{
  "model": "segmentation model",
  "dataset": "close-ups of made-up surfaces with and without defects",
  "train_examples": 203450,
  "image_size": 48,
  "horizontal_flip": false,
  "cutout": 0.4,
  "num_classes": 9,
  "mlp_ratio": 4,
  "drop_path": 0.15,
  "kernel_size": 7,
  "eps": 1e-06,
  "max_grad_norm": 1.0,
  "batch_size": 256,
  "weight_decay": 0.1
}
Rows from block 9 of a small segmentation model, named by matrix and row number. Rows with one number belong to one neuron. Each number is 128 + 24 x the weight over its row's rms, rounded and kept within 0 to 255. All counts start at 0. Numbers have three digits each.
After each neuron's rows are labels from the 100 images, of 14848, where the neuron reaches its highest value: "peak on" is the class under the peak; "colour at peak" is the nearest of a few named colours to the mean colour under the peak. Only what is clearly more common there than usual is listed. The data: close-ups of made-up surfaces with and without defects. In brackets: how many of the 100.
# fc1: MLP up (model.blocks.9.mlp.fc1.weight, 1280x320), inputs 0-159
# fc2: MLP down (model.blocks.9.mlp.fc2.weight, 320x1280, transposed), outputs 0-159

fc1.270:096101121122117132120146129103121114153124155133142145124126093085214188127102097172186124178121108155125118096112125139120133173106131105126184143120148128140136148144157133147123143172085147097117116134151151103104113131106163130083152125143127158119156112143182089112090079110146126141107102135124109114134118166132124132130133131123132117138104149107103119118176157128143128134146108132124112094118132143134140126106099143119162097136096121111169141129134206113133148097129112
fc2.270:158196125129143118126110106121128086145153114124124109132126104142116159131109086127154152189078112116152128081096118177102079138126148111128066094138146127049106106114119129122080126143135148103124121105118134117139161118158115141110132126124114129117151114126098110145101103121088126122113111143157131127114118099160149077124121130119144114132145149135083110113090129149134113127112130117140164122120128121117156117166144131097054143120126124085093123150129060115103129138120126
peak on: stain (83)
colour at peak: brown (53)

fc1.714:109121133091124037193134140140130132123123121141099133095138113135120143130121130133157092149144089116115105132121141153125158157163125131136170121160057141151148111090118132134123134149152119181146134152143149133091100130104134100128099125125141135127132095143104152134110117113122096122142126126128129128177129088112112111136084134121145144109131117134150167124092111138077130125149113178128114124073190108136116121138140134129144125159132098160079106127091110150117108120133128
fc2.714:146116177121154101139104141116131136145132110108141130098066143141123152078140126089099114111111137108099112133109136136127090162127131141133122099096164146155133138163166134087131108109106190104163145126106124125126135140155096123117125137131115148131141099096123079116140132106155122114101131113139116157116110113110144127137144136116113136112168136132198129135124148155165131182140113117123166140100166109127158102156130131106121109145134141094123131121162118135106148134152138
peak on: smear (30)
colour at peak: white (46)

fc1.131:108127150108137157127136135103120094095126122118165136111125105120125136107119164148102101150151142154146119117150129153112121119133150064135148071169153124155162089142153139138134114160131194088125104155169096128147161110098102110103119088141086115117145121124148092150131164135140103126103136183088120116102112145120144121124139135141150103117116114114173136123151092137151148123144121113120118134110119101179175105137124142129097143103119140128093186136064129125134125110085116
fc2.131:151183126143171143125107109136103099099128120159169118124140114126106161153125107134174139194125136122145149077135109207126075130127122149106080066124109123045124105121136135121095128147071104119120111120123113121138160121146112116122112116133111112141143112138115111143104122144105135132110123120155134100149122155129133108130148112079144115122131101133141142115103111162134116149119146124146173129104146115147149104149145112144084175112144108130148079125140099119126125111122129
peak on: dent (93)
colour at peak: white (33)

fc1.749:103119116143132142123122112103128137110132143148151135139141171121112145085153121134139139091132114115102058137092125101116082136069180137129147097150141147142153134139137133146155144131125131108131117181129111110109182147080134160115153142141143128151152134112134085141121116120147136175142114137139135127100153130090166154120137107119104099147120129166177147156117144136136111136112159060142117130141149172131127102123136093173109101104150137130195166122167122140110106184113094
fc2.749:106129156129142128124102105131107129141104096140158149113139167151116141065129110119172148114161120085133118118167116127139092132131117117133103124095159140136117130112101122130121133128126058133141116133106133139126184133182149128119107158132147093133138182124102129121115099145123117155125096121118133120160116152148118123120146114118126156147114102148146117141112105117129118152115129165105126108177127136120163131118153129118090138105122145255114125134145101114158129173133112
peak on: stain (68); dent (32)
colour at peak: brown (53)

fc1.692:107131113142144113110139079113145134108125127092142124119123122159128188174152114125122129129109150132145153146145131164097112172145120124126165118094145127176112094186159113145153124138169118095090146119134154089167169154150119167096158109132147103147101126136145117134114088148117146113138119103095186100098135132119141148140157129149121099132103137061165120159139129170123105119140137117161101140119186166120133115128111132164106117154184096157119177130149126127157160141118094
fc2.692:124081141118148138160130142134137144121121126127123119095120152129080150077153103160155147141152134131150118143097119094128150142147133099107123118106124101115138122102127143085136124122098146156155107134123114112138124139175119122109137192091131134149127119155128182154137103134140104085136164131112124120171115136120152174132148135117120136132125105134170150205101122134096113174132183121176121133100127097144143132125182136101140140132164142154105123140104131134133106125132135
peak on: stain (65); dent (35)
colour at peak: brown (62)

fc1.423:091109097099144104142110142128175145120117162102117153104146129087130161136189115116095129151132152172155149154115102165145135135172093119139161154103162126175103109139137129106144101122144131179101113096102137104167158140061116143168162086118129118151079128146123097141120113087132132121165130096122160101101139079118111130133131134137129113146162130097195139152142122109148106116109168113150120127090144159116125084132113132150091130136138111138104155108129140097115171125113101
fc2.423:093136116109116111163106106138140113141109111112108146131145139187085141157122097148153118133166165084134132127152111101104139128134151149142137113142141139111127144133156137121123123134099145111150137120109162138129122117164096140098092089129113104150116107141164138157136073147132127107142156141113119132177122128114110116158131107157133145144116102145136097161129123144122139190114148131117126078075151089121117145147179103117119131138130126175118097114106078154114145191091125
peak on: stain (93)
colour at peak: brown (68)

fc1.332:120154120166130102110128153143148136101157123146132128111116146142140118134140159118116163148128093123125103102149139134121154134132113173114151150170111136149107193104128136105125121095138109123115132107142122134122143121085123128133088163081113154099150117099133133117111137137132141103148154167130170155123133088109125089154145149130129152148123115106163147069147108136117190152162060148129121120111165102132118108137089141092080128108080162157161102122140116112149160083093116
fc2.332:118132139085135126149122095153102124125067113139141135122139143127101140117168104135145110144180174121114130131128119132128133135125126144091119144122141146149122161154167132113126113143106168116128150114106122119106124121175131137082164139141110132161153116174162127130131087148154103139144153117123123106134106145088126145158115125117124169112103108159139121108139086147095122173167123132096158107115144119123139120114129119141111125090110104182124139106164105170117151137125135
peak on: smear (54); stain (43)
colour at peak: brown (53)